config.yaml
model: "self-supervised audio encoder (BEST-RQ)"
dataset: "babble in 24 made-up languages, each with its own sounds, syllables and stress or tones, from a formant synthesiser"
win_length: 400
norm: "batchnorm"
activation: "relu"
channel_attention: "se"
depths: [1, 1, 1, 1]
bidirectional: true
rnn_residual: true
lr: 0.0022
max_precond_dim: 1024
batch_size: 48
warmup_steps: 100
adamw_weight_decay_other_params: 0.01
Rows from block 2 of a small self-supervised audio encoder (BEST-RQ), named by matrix and row number. Each number is 500 + 50 x the weight over its row's rms, rounded and kept within 0 to 999. All counts start at 0. Numbers have three digits each.
After each channel's rows are labels from the 100 clips, of 14976, where the channel reaches its highest value: "strongest on" is what is common among them; "lies over" is the class under the peak. Only what is clearly more common there than usual is listed. The data: babble in 24 made-up languages, each with its own sounds, syllables and stress or tones, from a formant synthesiser.
# conv: width-5 conv, stride 2 (model.blocks.2.conv.weight, 192x192x5, each kernel summed), inputs 64-127

conv.42:561576475555478513405430572584479486489450486458457569515619532569480708495519538488508452470442488441581474421452564453474465544493564535531572416421413417521537495515528508490568485531530494
strongest on: mains hum
lies over: silence

conv.17:427600495492550564580503536397449434534483468484517488528495518562424494473556500504501458436443405524467450499416509484493529500490557469544519356633537400503527573523496479508487515448423467
strongest on: mains hum; clipping
lies over: /tʃ/

conv.50:515501507596550500452497572509493560505512533460448518475492426613511549544482451461482553473551446497535471539554474408528566394550541444590610519474431591479578447490487579486500592554553572
strongest on: voice: child-like voice; /d/
lies over: /d/

conv.8:539606489521511475402559467513547547468534436533470614494482433505513397521459633472552459512498513440546526508531554571550477496619569458641427559517498514449471410533486536490463498499402454
strongest on: /ǃ/
lies over: /ǃ/

conv.125:468516499484527569481484532472484549633480453474432420501428513546600470540529563419542533470493476442479501479586506454396494464506469452529475489467498482613412514491498480459506550490475504
strongest on: /z/
lies over: /z/

conv.70:519441494522435584451517592486553469527468479539512381541469559586466457486459553475490537518538472523517509579473565474441463600441477457558436500599533523572575572510519537506475548430390419
strongest on: voice: low voice; /ɝ/
lies over: /ɝ/

conv.83:551522453471466512436557591531472501463548432473515510520530509483424495440461476547545471581468502487471542424473510458514484462602520552513488461544531558544462503412436534412420412436453454
strongest on: /tʃ/
lies over: /tʃ/

conv.170:498552577488448488442576500477468480511504409541436454469535493517474466647453491533567490521526503452505547459554491485546462479596477522454468490472533445502518460453580506434493494441498446
strongest on: voice: deep voice; muffled (low-pass)
lies over: /tʃ/

conv.164:544443504552462559456410522482480484517605553548537506579441508553497541436485539440486470479445520481498550583479446481462453531526521455535547440585440507518582400481531619349433510476540437
strongest on: /ǃ/
lies over: /p/

conv.14:468489498434549402442528520415576512507503539562474566493475623450558522504443506505486490467537548424488535431488532511343482513543483567410433409538483491544465462447540500394510438451439479
strongest on: /z/
lies over: /z/

conv.107:557546539424490491487479523538463494520501635530503490498454505445541479521488593489545463398442400524504505584499542480445507502390622538479499508578547570473566485561470529495520494535466482
strongest on: thin (high-pass); mains hum
lies over: silence

conv.142:462382432462443523490531558566444459484434637432464559485474404494492424526444471516431541526481536490534548440536583438492531496511479553578531534548615459451503479482491477419569517550484563
strongest on: /ʃ/; clipping
lies over: /tʃ/; /ʃ/

conv.48:493486548464422579474510414491456506551507573448578551518543495463456502610484520557511459551556559406564498443491605519516532513552475496508486461564463466472474476532659438513497500448550526
strongest on: thin (high-pass); /ʃ/
lies over: /ʃ/; /ç/

conv.106:537451492501548612569431458446436548575520497532554458478562461486600449439517513509441538493516492525538573571494442506574578436497536427513525528524537490496543553487409532477510473580473479
strongest on: /ǃ/; clipping
lies over: /ǃ/

conv.67:492580411555482456519491527547512435501576470451499490462531507593551474493482439438488539472427484455436552458484458468524460452427426527550457537477588470514504552520496497510615598492497521
strongest on: voice: low voice; /ts/; /s/; /ɝ/
lies over: /ɝ/

conv.49:446586473400475533560508478517588588416452560589441462472561428463419483506493545568508557440506503524490424464521599456597464521442408484497523526463527457523587451569565499501472539512460562
strongest on: quiet level; /ç/; /θ/; /ɔɪ/
lies over: /ç/

conv.100:521444559448508512542514459463423518454547609494475482442531519443494524612510474430513475437528379468522522469510532507488520500530567490493564461431539462481441518551492566492485464518450450
strongest on: thin (high-pass)
lies over: /tʃ/

conv.159:626569443538535512533590498435538595472510486509486510490573541492497479583393471505568503472600476521553502472576469476517468568498451404469509515493559455496510539479473431536479498466548500
strongest on: /s/
lies over: /s/

conv.119:456456572531531474450444417467453469501497468531406526477438481504508481414431498471524490488526487450511452518535508441450448491553431513573466477449520548521481513517522452531523515636481468
strongest on: voice: high voice; /x/; thin (high-pass); /u/
lies over: /x/

conv.138:413599421537518529403480440510483438453471492411494549471517491399546529506545540525452551480410471483501503538489618550473484420536458505585476553437496420431405542524554572497554409543508497
strongest on: /s/
lies over: /s/

conv.82:523561444526496468516527539500491549522541469506506448532511472499447510502553501537426463476492498571397409428546534431540583591443447458498502485485481600533556590534450535469543488614473562
strongest on: quiet level
lies over: /ə/

conv.133:514661583479498467441508503571425512478509557542436500461427498489454488418467493400442524489458531502439566488536563488494513414390619502429537468488530470476477561493544503449517481434490497
strongest on: /s/; /θ/
lies over: /s/; /θ/

conv.180:481476512522605438460503560513456426488506494472483591413483464484489583511564413496587463503520438465505580521590501506532480556456569482549619485489465566543522476548467530497483476470587469
strongest on: mains hum
lies over: /tʃ/

conv.21:485559480520514499556461536516510629534552445499413577551421525447482437499555501426566617553510506483480544441563499487535511502495597529605607539541431463471524479515455501524425550530485485
strongest on: voice: low voice; /θ/; /s/
lies over: /θ/

conv.15:474570505513498543474394613534535517449509474413424564457541410484500588440582431403488540375595477519486527488516438500527474390480520546548580569413452463593515547540564508525468559426516434
strongest on: /ʃ/; /f/
lies over: /ʃ/

conv.27:574488456536548457457499485448541513475454484465497546518457528409399460485486454497513530504386497433428518478469550523460497470504516513529602571576437561482668532558409418483560436498471428
strongest on: clipping; /s/
lies over: /tʃ/

conv.69:491584464492547442432588529517438548444524439593513472449452471439366492431532495407458476521529468482501461554475533497463455409561421445483547570567438487450495521522533401471505427590457399
strongest on: voice: low voice; /θ/; /s/; /oʊ/
lies over: /tʃ/

conv.18:637483433524489475472541476501540544541537508570503474583433515537490445391540455425449559605506426545495489506480464486506501471455512505459549556547613505468486463478587519506454549491471512
strongest on: clipping
lies over: /tʃ/

conv.22:518512638512587459564467450505578523428549519491505534456462452529394476521446456494447537512513445572458458547525383525575550517594308471516569424524517517488508422471520499534485544555586510
strongest on: /ə/
lies over: /ə/

conv.111:536476433405563474501519582584566513517615465516448539534486532454472432528552485449415560433438459574441446474537552542492585621476457446542475453478531513452518446529564494384511510475523498
strongest on: /ɑ/; /t/
lies over: /t˭/

conv.108:404452584412521532443481540579453521493459481494516518568579504420485479502539474500428566511606531538572507447557463530566460483522498522490461492495440519513491479558474540465535468621563501
strongest on: /ǃ/; /ts/; thin (high-pass)
lies over: /ǃ/

conv.88:548514588449535442485513528540474506420534530495482556540493416500526551497526461520513453466522459495574445461508591458459542517457479511536530433491480465590386527483465469466431559415428504
strongest on: /k˭/; thin (high-pass)
lies over: /k/